{
  "model": "CTC image transcriber",
  "image_size": 32,
  "vocab_size": 14,
  "norm": "layernorm",
  "fused_qkv": true,
  "bias": "all",
  "qk_norm": false,
  "num_experts": 8,
  "conv_stem": false,
  "momentum": 0.95,
  "orthogonalizer": "polar_express",
  "epochs": 3.9,
  "lr_schedule": "step"
}
Rows from block 6 of a small CTC image transcriber, named by matrix and row number. Rows with one number belong to one neuron. Each number is 128 + 32 x the weight over its row's rms, rounded and kept within 0 to 255. All counts start at 0.
After each neuron's rows are labels from the 100 images, of 14976, where the neuron reaches its highest value: "patch colour" is the nearest of a few named colours to the mean colour under the peak. Only what is clearly more common there than usual is listed. The data: numbers of one to four digits printed on busy colour backdrops. In brackets: how many of the 100.
# fc1: MLP up (model.blocks.6.mlp.fc1.weight, 512x128), inputs 0-127
# fc2: MLP down (model.blocks.6.mlp.fc2.weight, 128x512, transposed), outputs 0-127

fc1.193 [130 103 102 149 139 144  63 128 130 153 153 105 161 183  17 126 112 123 118 165 135  88 123 141 185 120 137 183 181 110 134  81 149 195 153 138  72 113 183 156 138 167 134 150 143 102 133  77 124 132 136 152 158 121  62 155 155 115 103 172  86 120 149 122 187  96 158 173 149 129 118 138 117 118 114 119 124 142 140 128 122  90  99 113 158 118 128 210 118 148  83 118 185 166 145 179 111 139 165 136  57 153 139 173 123 119 137 144 149 136  93 166 108 108  93 145 127 139 186 161 152  91  69 151 100 106  70 124]
fc2.193 [156 114 211 126 116 113 155 105 123  81  43 114  62 145 169 136  88 131 112 142 118 162  91 102  78 120 132 135 153 144  97 157 115 163 146 125  91 138 105 166 121  69 148  82  66 153 129 149 142 165  91 141 144 130 122 116  80 187 118 152 154  94  75 136 140 129 112  87 124 149 104 148 210 146 122  94  98  54  81 152 164 168 113 126 124 161  66 104 150  83 123 125  81 123  77 140 131 142  94 163 128 109 137  93 129 105 173  96  96 168 163 107 142 121 164 124 125 100 113  90 112  87 208 116 160 152 151 113]
patch colour: green (27)

fc1.396 [141 123  77 138 155  79 157  68 102  97 148 158 144  94 127 164 155 148 158 111  92 119 151 151 141 146 114 194 184 166 134 156  72 176 135 138  93 129 153  88 148 166  59 150 170 129 113 199 132 115  76  74 110 130  90 109  66 123 143 119 134 157 125 166 133 147  48 160  71 122  69  68  90 118 115 159 175 102 133 101 150 143 137 113  87 116 129 154  41 155 106 160 124 170 132 121 144  85 138 101 152 114 125 135 109 133 111 136 165  94  73 124 174  89  78 136 152 128 164 129 132 110 156 122  82  97 131 125]
fc2.396 [104 163 157 124  94 148 132 181  85 118 112  85 117 133 137  88 151 150 156 102 124 111 162 104 116 151 151 130 158 171  79 113 121  88  72 109 116 108 140 145 133 139 138  65 124 148 122 101  99 154 108 130  90 123  89 148 231 152 111 163 175 170 102  34  78  64 157 106 119 118 141 135 134 160 149  61 144 144 153 129 154 130 108 155 131 146  84  94 132 169 123 161 110  79 114 146 137 148 181 150 154 117  94 138 120 138 214 139 133 150 163 172  47  82 162 131 110 164 161 189 108 152 120  81 146 120 136 107]
patch colour: green (25)

fc1.404 [164 207 146 100 143 143 126  91 119 147 116 120  95  97 188 195 122 141 126 186 117 197  72 110 118 132 100 191 143 116 142 183 137 118 153 190 106 115  83 126 169 139 126  75 138  88 137 150 127 133 152 142 119 186 147 165 110 157 114 140 131  57 144 140 131  93  87 154  94 108  80 129  93 133 196  92 135  56 116  66  99 146 182 142 124 125  91 135 149 175 107  55 118 150  80 145 150  95 110 141 115 185 106 144 110  92 108  83 152 127 113 137 135 143 169 177 127 109 139 125 166 131 134 168 123  87 138 122]
fc2.404 [ 92 152 170 113 153 128 117 147 207 168 173 191 108 102 109 141 102 127  97 102 121  55  93  82 169 162  98 135 189 181 173 170 183 151 129 163 135 190 142  84 159 131 139 150 123 149  93 138 147  87  71 133 192 107 130 154 143  92 214 102  91 153 121 134 112  94 124 113 134 133 131  93 108 117 157 110 146 120 168  60 152 117  93 100 185 141 108 130 126  94 149 134 189  83 148 110 127 130 119 113 190  70 129 113 136 130 100  96 121 124 137 145 114 110  77 124 110 107 113 184  76 101 151  93  97 114 129 123]
patch colour: pink (44)

fc1.358 [147 117 132 145 114 108 110 147 165 159 132 171 105  83 186 158 167 167 126 216 131  88 119 156  81 114 153 172  83  88 146 147 173 139 148 155 109 135  70 104 191 126  72  98 182 121 151 126  80 170 115 125  99 133 152 103 125 131 168 122 135 102 125 161 158 122 118 193 190 145 125 168 122 136 153 172  94 136 146 145  84 122  96 184 110 132 108 113 109 122 183 149  78 128 140  77  90 152 158 128 140 126 170 109 124 111 164 108 192 110 121 179  98  85 100 193  94 152 129 118 187 119  76 105 137 152 108 180]
fc2.358 [ 95 139 122 152 159 155 145 141  97  95 145  98  63 145 117 120 152  93 121 102 189 176 120 124 179 139 129 132 130  57 161 151 149  96 190  95  65  86 136 105 135 109 126 112  90  86 104 160 103 150 109 176 182 148 164 139 128  89 105 118 144 125  76  57 183  77 118 150 151 145 132  82 161 130 105 177 111  38  61  93 122 158 131 129 144 111 118 106 102 137  96  94 198  79 147 142 168 137 153 122  84 108 104 122 160 109 127 138  84 155 145  97 117 142 103  70 126 105 138 159 114 143 115 154  92 159 141  67]
patch colour: grey (64)

fc1.79 [123  88 182 152  90  95 176  84 153 112  98 116  97  67  99 196 103 152 137 123 127 162 120 100  93  74 127  80  66 124  90 130 199  90 135 166 140 143  49 150 132 110 163 104 151 138 138 155 122 140 154  98 103 165  97 138 189 159  93 155 153  92 165 133 181 161  99  67 142 120 139 117 139  88 111 110  74 129 144  97 107 151 116 113 126 167  82 118  79 114 153 141 167  92 138 171 153 100 138  49 110 129 136  98  98  96 143 160 134 154  85  95 149 109 136 121 123  82 127 139 157  84 128 171 109 107 170 188]
fc2.79 [167 198 125 141 156 107 130 153 133 133 127 137 108 126 141 156 128  86  76 113  88 140  89 141  89 120 140 131 124 141 121  84 100  50 107 168 183 133 176 157 141 185 150  92 149  90  58 119  96  78 139 182 136 104 150 168  90 155 133 105 103 153 137 128  58 147 138 118  93 155  70 131  87 169 106 124 155 143 118 136 152 180  81 154 153 141 163 129 127 126 151 121 117 147 151 130  56  85 111 142 158 107  68 102 159 115 160 109  82 121  88 159 103 144  78  93 160 148 141  43 195  90 174 120 134 133 114 156]
patch colour: grey (62)

fc1.480 [145 118 107 180 127 139 138 118 141 130  76 101 119 100 139  85 113  91 101 157 166 143  87 119 143 101 106 152  96 190 135 141  59 150 174 121 115 130 123 138 165 134 154 141 170 121 134 156 131 109  80 132 144 154 147 119 118 139 184 115  96 149 179 104  99 160  89 100  73 100 172  79 183 194 175  76 159 112 148 157 129 199 163 111 158 171 126 109 146  63 113 156 144  89 129  85 154 149 169 154  66 127  88 109 126 141 150 109  83 147 152 140 166 134 100 116  96  92  89 198  90 130  54 104 152 151  73 112]
fc2.480 [109  77 158  75 180  83 157  99 128  81 147 112 191 136 129 142 163 145 180 106 119  89 146 159  65 155 106 148 134  81 109 105 170 107 118 158 186 100 172 108  45  97  94 170  63 137 126 139  81 105 135 148 134 128 134 119  93 122  80  58  91 144  83 179 152  98 117 100 145 175 126 163  92  80 123 137 113 134 131 132 167 161 137 126  53  82 101 134 148 174 165 122 120 125 127 149  87 122 136 138 104 172 115 120 135 139 169 105 187 136 127 134  83 141 153 125 171 158  83  69 150 166 150 157 111  99 123 126]
patch colour: pink (49)

fc1.160 [166 131  79 124 123 166 125 153 189 146 113 152  91 143 117 163 163 129  80 136 183  75 103 105 107 100 112 107 118 115 156 103 110 104 106  44 131 106 161 190 150 148 141 129 162 135  86 137 104 117 133 112  95 105 133 122 100 103  94 177  86 145 181 134 162 134  82 105 143  83 152 130 154 135 120 116 130 113 125  87 159 130 106 177 161  67  87  91 105 138  34 208 105 159  94 161 113 137 120 186  91 175  98 120 115 168  72 156 118 111 136 175 167  78 130 109 113 137  73 153 139 138 103 115 188 119 122  82]
fc2.160 [126 110 165  83 102 124  88 110 135  96  96  92 181 160 112  77 147 158 127  61  75 140 182 132 139 124 155 148 134 149 156 112 128 118 130 177 137 135 186  61 131  98  73 114 130  94 128 154 131  52 170 140 103 198 130  98  93 164 149 163 143 125 102 156 138 135 190 152 111 129 138 104 124 167 124 181 100  61 149 134 167 150 167 118 100 153 166 130 145 159 176 113  82 135  99 154  88 135 119 169 186 178 137  98  98 119 137 159 176 153 172 152 137 107 132 101 101  56 158  66 108  80 148 133 120 150 149 143]
patch colour: pink (39)

fc1.13 [187  88 103  74 128 132 161 124 127 127 170  81 164 131 145 101 156 175 181 142 131 116 128 161 104 102 146 111 101 216 141  61  97 147 106 101 201 123 112  86 122 111 158 143 132 158 136  76 145 110 124 174 148  97 158 116 159  65 151  71 122 136 188 145  95 151  82  86 164  90 120 182 103 112 141 161 136 124 179 138 157 151 115 139 183 102 160 169 119 143  46 151  82  76  93 117  87 102  86 152 111  74 141 121 116  96 160 125 148 136 101  96 181 114 170 139 139 137 129 174 139 136 125  94 131 146 132 159]
fc2.13 [164 177 125 152 156 160 106 107 123 124  80  91  85 168 160 102  90  63 153 133 102 134 120 206 120 147  95  40 149  64 208 151 113 118 149 126 113 119  90 124  82  99 112  89 129  87 112 177  90  88 136 137  80 156 137 164 105 107 108 147 135 115 121 104 135 112 131 186 122 103 117 127 154 156 135 183 127 121 178  99  91 115 111 156 141 153 104 154  83  47 201 143 110 127 178 168 132 146 158 102 145  78 115 125 133 175 119 191 147 155 149 115 163 159 122 134 135 141 123 149  64 175 146 122 163 140 134 123]
patch colour: brown (67)

fc1.384 [115 133  77  91  87  24 132 100 189  70  89 105 117 120 189 122 187 154 154 157 111 160 125 132  77 118 120 189  96 126 156 150 108 159  86 126 102  36 127 121 150 131 130  82 145  80 102 162 146 104  97 100 132 142 111 160  89 181 138 162  95 131  94 129 143 121  84 192 140 143 125 176 151 131 156  57 134 143 155 115  79 138 131  46 137 131 132 157 139 148 173 154  82 150  76 142 139 161 155 114 149 141 124  85 126  78 159 116 137  89 119 138 159  81 170 131 121 136 125 107 144 146 154 134 143 141 141 129]
fc2.384 [158  58 123 179 143 174 105  78  98 178 151 128  83  43 121 106 169  74 138  91 113 141 129 118 118 170  93  98 137  81 100  83 127  84 159 159 119 126 135 108 118 121 122 118 100 114 102 121  91 131 153 103 131 138  99 155 159 131 139 107 146 131  97  85 149 107 160 101  95 172 133  80 148 144 151 186  82 130 127  95 181 166  73 127  78  70  84 114 141 126 117 158 128 114 119 136 133 122 172 170  73  78 163 172 181 145 135 183 119 138 142 116  63 109 139  84  65 140 106 145 162 155  89 106 126 171  79  96]
patch colour: green (32)

fc1.95 [123 121 142 127 130 135  75  99 185 176 119 171 115 102 163 141  95 206 122  91  71 163 112 127 185 153  95 121 115 121 142  86 119 160  80 123 120 109 113 145  94 136  75 153 146  94 144  83 140 123 147  85 141 134  80 181 157 154  84 109 147 163  96  98  89  98  92 152  97 130 133 168 197 107 126 119 122 114 112 136  87 175  83 139 118 123 138 158 108  73 181 141 126 183  87 111 142  72 178 125 131 155 117 125 132 159 135 166 147 122 157  66 157 100  86 144 118 165 126 184 204 176  78  90 102 170 101 129]
fc2.95 [155  98 107 175 212 118 176 128 142  67 164 146 136 138  73 117  43 163 185 134 136 123 167 162 161 132 125 103 134  86 117  96 110 160 104 170 182  92 133 133 130  83 157  99  97 101 125 159 109  74 118 133 105  93 117 109 108 131 132 104 109 146  73 116 165 154 131 150 124 138  92 138  85 107 132  78 167 134 162  83  66 139 157 100 166 130 190  87 109 172 179  87 147 111 118 109 139 178  93 124 109  99 144 187 126 127  90 149  56 138 162  87 159 124 134 133 104  81 126 125 187 104 118 160 133 168  93 134]
patch colour: green (33)

fc1.224 [117 124 110 192  93  99  69 121 176 156 103  99 138 123 165 165 158 112 145  83 146  90 143 103  92  78 102 175 116 172 126 172 137  64 131 104 125 133 175 109 173  58 129 122 111 147 111 137 166 104 143 120 123 143 113 128 133 100 117 129 159 182 121 152  82 158  60 196 120 164 109 157 103 144 179 108  98  96  95 152 128 126 117  99 200 115 190 143 162 125 196 145 122 124 171 105 120  94 127 105  63 130 135 113  86 129 142 128  82 141 125 180 166 228 106 120 182  83 135 109 130 152 129 128 154 124 144 127]
fc2.224 [177 148 122  71 136  55 159 116 115 147 117 142 152 145 156 109 126 145 164 127 138 167  86 128 106 115 132 119 168 175 112 126 117 158 116 187  25 113 102 209 149  96 126 124  45 129 151 113  91 148  78 127  87 114 102  84  82 133  89 130  78 159 176 159 115  77 149 105 109  98 157  62 118 149 154 178  99 123 108 114 104 112  70  83  82 138 157 106 129 142 114 112 105 133 104  70 181 129 128 172 110 104  84 112 143 133 166  98  95 106 133 120  98 120  94 166 131 168 106 124 125 175 104 127 122 187 132 111]
patch colour: grey (60)

fc1.186 [152 160 106 140 162 156 132  91 125 151 142  95  87  84 167 133 150 125  81 109  96 171  73  72  90 134  77  62 161 136 162 137  86 151 113 159  95 107 144 169 146 150 106 111 185 101 163 117 116 100 174 149  99 139 164 143 160 133 123 116 111 140 196 170 113  75 143 106  99 104 183 149 113 169 141 127  55 126  70 108  83 129  99 167 103 142 106 100 200 153  97 118 100 170 110 138 187 110 127 145 131 133  80 164 158 128 113  78 106 118 131 148  51 157 141 131 138  44  95 151 123  97 152 120 152 148 151 148]
fc2.186 [168 102 133 103 138 107 129 162 137 140 124 103 143  70 119 178  66 122 104 175 131 123 116 131  88 126 140 186  92  73 140 172 153 106 139 116 123 131 108  71 111 105 194 117 131  94 138 141 126 141 108  86 158 140 163 119 130  72 189 207  94 108 102 117 115 141 137 135 156 134  91  93 154 138 148 105  81  96 133  81 151 121 203 146 191 164  82 137 119  74 150 153 175 102 179 132  73 108 167 113 201 107 152 136 125  92  69 156 146  76 142 142 141 177 116 154 155 149 116 134 130  66 126 122  98 143  94  74]
patch colour: pink (68)

fc1.101 [117 151 103 108  56 116 100 177 139 110 145  94  95  83 140 156 122 160 140 117 170 114  93 117  43 102 124 165 119 143 128 141 134 147  74  95  96 117 110 130 182 152  61 171 173 100 106 141 179  62 110 147 148 122  93 105 107 170 133  74  71 109 158 127 144 163 177  97 173 136 131  99 135 158 228 180 114  89 175 112 114 161 131 161 116 145 113  92 136 165  92 114  96 144  73 132 107 122 147 142 127 129 136  74 192 117 131 137 100  85 131 158  73 137 112 119 130  92 175 108 153 132  79 105 114 116 149  96]
fc2.101 [129 151 152 175 135 121  85  87 145  66  54  80 128 128  62 114 163 102 128 182 207 132 148  72 124 161 136 130 114 116 150 113 143 103 175 114  95 164 110  91 145 131 148 117 121 117 157 137  99 132 126 101  92 119  95 149 188  89 107 135 120 130 107  90 131 101 139 117 139 116 161 167 103 148 147 127 137 123  86 153 129 110 181  71  78  59 114 175 159 115 106 145  85 120 140 137  91 158 124 151 179 119  97  71  23 117 147  46 146 140 163 144 113 164 108  65 152 111 109 153 114 119 113 125 111 139 107  75]
patch colour: white (25)

fc1.66 [149  49 126 109 168 153 104 142 130 129 169 106 153 128 138 189 140 121 113  45 116 111 114 135 156  46 173  70 159  98 144 207 202 176 149 127 139 152 111 160 123 126 110 125 170 122 155 157 109 128  92 152 184 100 143 141 144 136 126 148 159  91 134 104 123 112 106 117 154 161  78 101 134 118  74  90 134  86 175  96 106 147 140 123 146 168 133 149  77  97 205 112 117 121 122  73 129 168 116 165  90 118 131 124 118 155 133 121 145  90  82 117 119  66 158 171 135 122 123 164  81 127 179 131  75 130  80  87]
fc2.66 [130 140 170 168 117  95  82 165 143  98 102 140  76 138 151 109 105 155 111 140  96 164 113  85  77 117 153 173 155 147 185 100 102 117  74 125 132 109 125 116 142 162 132  77  85 115 168 122 181 168 116 121 127 155 115 127 133 128 157 116  64 120  84 141 119 126 106 159  75 173  89 144 118 145 191 125 165 173  67 154  81 100  97 202 111 135 153  93  86 138 156 137 162 153 137 135 114 154  77 134 176 142 162 174 123 103 136 106 142 197 151  98 110 123  93  92  77 171 120 152 187 127  54  84  86 172 130 131]
patch colour: brown (63)

fc1.121 [177 153 113 120 120 141 103 115  89 158 128 150 151 152 148 144 126 201  46 134  96 161 162 141 134 127 107 133 100 104 128 164 145 144 138 146 134 117 162 132  57 154 125 144 153 124 120 107 103 125 168 194 116 131 103 135 121 164  96 129 138 148 123 133 105 139 177 134  74 115 141  96  96 138 105 148  82 136 151 120 113 149 163  96  87 109 153 117 155 214 146 104 113 136 174 156  82 116  50  60  56 150 161 146  90 200 178 186 118 135 146 147 185  66  90  91 136 179 136  83 148 130 169 156 136 146 155  94]
fc2.121 [144  86  84 173 156 124 139 106  69 162  89 109  52  92 121 144 101 134  97 126 127 134 154 178 113 119 130 109 129 125 119 169 113  95  73 167 146 113 157 110 119 193 188 127 117 108 134 102 120 129 137 102  91 134 124 163 113 106 177 165 110 132  80 162 131 171 126  80 100 140 143 176 160 108  98 106 152 148  62 153 116 159  66 167 132 212  74  98 151 102 148 115 164 145  64  92 160  93 145 155 101 134 161  88  92 106  99 158 163  68 153 158 143 129 108 152  95  89  90 202 116 121 119 151  96 101 148 164]
patch colour: green (33)

fc1.400 [125 105 105  94 196 186 155 107 130  96 179 100 116  86  96 158 156 129 128 153  99 119 165 152 142 110 130 118 136 180 119 112 104 121 130 180 144  83 101  88 167 131 160 145 121  89 129 151 103 107 117  94 139  60 188  70  89 154 136  91  59 124 115 123 156 116 114 177 104 214 126  60  82 125  96 123 158 178 179  92 136 209 130  99 116 102 127 182 121 125 146 160  88  73 128 105  96 110 156 102 115 149 173 124  85 132 138 146 167 104 100 174 133 120  81 136 177 105  92 147 142 162 148 114  91 134 124  99]
fc2.400 [ 46 142 123 202 110 109 170 158 113 165 138 135  87 133 147  52  80 146 177 132 167 126 134 109 116 166 203 121 155 144 122 114  83 130  94 108  99  83  96 133 114 122 128 117 209 177  69  77 135 156 193 135 120 110 103 138 149 128 176 136 137 125 148 118 155 167 114  69 123 147 199 134 129 117  84 169 149  78  86 120 188 174 153 143 103 123  90 104  96 118 107  86 115  75 132 131 151 138 142 103 108 145  99 114 106 141 165 138 121 134 176 131 144 180 117  92  95 147 103 167  74 130 147 121  71 126 129 117]
patch colour: pink (45)

fc1.203 [173  90 156 123 113  93 169 155 141  51 130 116 106 182 108 182 119 144 173  84 129 142 117 150 135 104 133 154 111 138  80 155 168 176 127 128 131  98  97  93 139 162 147 141 128 142 109 152 197 100 174 179 138 121  85 151 132 159 131 132 125 104 116 143 116 101  79 142  96 133 155 108  72 117  99  36  94 109 158 130 158 148 135 146 138 124 134  95 126 125 131 149 135 133  86 210 140 178 146 131 135 164 123 161 175 139  96 151 132  87 181 178 112  76 150 145  32 155  55 147 193 122 168 140 117 117  97 130]
fc2.203 [196 185 100 141 127 166 129  88  92 117 101 194  91  80  93 145 173  65  91 124 128  98 153 154 114 117 148 129 132 190 120  58  48 127 140 177 166  84  93 154 140 111 163 120 135 125 108 129 150 181 142 132 116 111 126 105 134 114  89 134 100 118 135 157 176 100 150 166 123 152 130 107 144 144  93 182  75 130 107 187 152 105 115 118 141 154 113 159 119 130 134  97  81 115 159  66 173 195 102 201 125 132 189 121  95 156 150  95 112 145 113  94  92 158 196 113 133 104 133 142 110 113 136 184 118 149  93 121]
patch colour: pink (39)

fc1.122 [141 184 101 105 144 218 131 122 101  99 167 118  78 186 118 156 173 121 159 173 158 132 116 164 154 145 121 138  98  87  39 123 127 175 145 129 125  77 139 126  94  90  94 171 100 112 147 122 129 140 155 150 103 113 165 172  73  86 146 133  73 149  97 160 133 108 118 170  84 106 193  70 111  95 121 115  91 130  83 140  98  61 139 144 101 107 161 111 110 187 156 119 149 116 101 137 157 160 153 108 101 122 125 155 112 124  80 163  86  95 138 136 157 101  72 103 156 144  87 110 150 190 109 151 116  97  88  93]
fc2.122 [160 117  91 128 149  98 155 158 123  83 194 125  84  79 129 136 199 117  75  16 133  94 107 184  79  86 108 149 156  77 138 146 132 118 102 155 136 152 162 148 174 111 167  99 156 121 107 100 185 123  94 176 195 180 159 131 177 123 119 127 109 118 166 105 123  95 160  97 138 140 102 125 150 154 123 107 145  94 111 112 131 135 154 138 121 112  77 112 164 142 133  73  98 110 104  94 169  75 114  79 148 127  85  93 149 127 164 146  90 135 115  91 121 119 106  93 184  79 153 135  62 139 127 165 116 158 109 140]
patch colour: brown (55)

fc1.31 [125  50 139 130 148 122  56  55 139  77 145 151 169  87 186 156 170 108 164  79 155  96 179 158 162 155 132 113 112  99 135 167 123 110 127 126 197 123 127 120 100 146 134  78 109  91 115 169 128 148 158 109  78 186 143 165 152  95 125 113 102 148  92 120 146 126  99 112 123 168 127 154  88 144 168  97 160  83 132 114  98 142 138 169 114 114 114 135 135 146 181 136 109 109 147 159 110 142 180  99  66 129  67  97 171 208 108 105 129 143 118 159 143 148 149 157 142 123 117 191  84 105 114 111 150 110  45 163]
fc2.31 [122 146 105 152  94  96 101 124 149 141 119 139 122 150 165 100  58 131 107 138  95 158 111 193 108 129 129 137 155 127 173 122  98 161 183  97 109  93 193 167 143  92 146 121 153 154 148 150 100 121  93 137  94 140 187 128 115 103 140 107  82 114 166 156  81 143 172 106 132 179 126 167 177 117 142 129 129 151 112 193 211  79 213  83 123 131 156 121 184 135 147  52  83 143 156 110 150 140 115 139 117  99 136 181  79 112  99 111 116  84 171  80  91 114 133  81 139 106 157 102 125  78 155 118 104  99  70 117]
patch colour: brown (57)

fc1.273 [136  96 126 116 151 158 122 110 119 112 179 135 101  81 118 134 140  81 159 162 110 132  86 120 101  90 159 118 159  97  82 167 103 125 159 125 120 100 147 117 125 121 183 135 140 195 144  97 136 120 112 150 193 117 102 102 138  97  99 131 127 142 114  66 135 141 129 177 195 129  73 101 137 106 141  54 192 163 143 181 122 122 121 165 130  79 140  80 180 111 133 138 132 115  85 157 151 223 138 104 159  97  81 122 153 203 149 134 130 118 168 168  87 114 181 106 118 119  86 140 150 149 130  66 138 103 174  61]
fc2.273 [135 137 136 119 160 151 170 131 103  99 127 202 136 107  97 113 111  60 111 132 110 118  74 167 110  97 171 155 134 155 159  98  91 143 128 169 202 121 101 126 182 114  97 168 125 136 116 144 128 148 142  61 141 177 118 164 103 161 100 112 172 127 128 165 126  92  57  90  98 200 165 117 107 100 118 152 113 119 135 129 172 147  94 173 157  60  80 168 182 111 135  99 152 151 138 140 131 169  97 161  88 164 142 126 114 163  89 157 129 133 119 147  52 188 168 123 159 159 102 192 114 134 129 141  67 140 137 140]
patch colour: pink (43)

fc1.459 [166 141  91 159 134  89 100 135 122 115 190  94 154 106 130 142 176 140 106 126 139 162 117 101  52 120 121  84 143 113 107 149  77 161  81 129 110  94 133 134 158 140 163 106 144  77 142 136 138  88  86  99  91 147 168 135 104 190 167 164 113  85 151 124 169 131 135 133 146 119 246 117 131 113 141 139  85  89 150 144 121 115 150 157 150 123 117 156 111  98  94 116  59  89 153 115 112 127 181 160 146 145 203 173  92 162 194 125 113  79 102 175 136  92 176 178 106  89 144 138 166 168 152 104  92 135 147 153]
fc2.459 [126 115 180 100 156 146 130 124 181  85 152 143  80 135 100 201 127 160 111 142 176 137 154 151  75 164 147 155 102 153 133  90 158 138 133 160 107 144 130 112 158 140 129 112 155 105 141 204  87 179 211 161 134 100 167 116 121  84 184 159 174  97 109 118 146  57 131 160 164 123  60  89 149 130 129 106 157 137  78  57 142  84 209 158 104  65 180 173 143 142 165 137 128 142 108 148 109 167 151 116 150 116 163 111 128 115 107 169  77 169 122 144 127 111 129  97 123 129 132 102 173 134 133 163 126 101  97 124]
patch colour: pink (41)

fc1.139 [ 79 148 139 108 191 132  90  93 146 126 126 160 105 109 131 154  87 140  54 182 110 116 157 157  84  57 147 165  80 133 140 119 159 160 136 171 122  98 106  91  88 193  78 134 101 147 151 125  92 116  53 151 129 138 112 117  90 140 143 162 162 146 158 126 102 126 113 116 140 106 163 128 163 112 100  89 116  94 139 123 117 153  62 158 125 104 147 120 168 101 134 163 104 109  57 156 100 153 110 131  89 148 141  42 140 175 154 116 106 143 166 133  88 127 104 143 189 160 108 198 104 105  72  76 102 113 174 139]
fc2.139 [119 108 106 111 149 155 190 134 132 113 133 154 130 139 151 124 127 135 113 102  91 117 101  67 108 117 119 182 165 154  65 119 115 170  60 115 120 164 173 112 102 117 140  91 106  86 122 180  55  64  96  87 139  76  95 158 141 155  94 109 100 148 129 113 123 156 173 109  90 114  71 104 109 153 170 163  76 105 132 134 132 161 137  82 139 150  84 181  98 142 159 129 136 179  68 121  59 119  71 125 154 183 132 131 113 176 119  87 113  77 174 118 132 131 131 126 145 115 141  74 150  46 124 111 166 115 124 165]
patch colour: grey (57)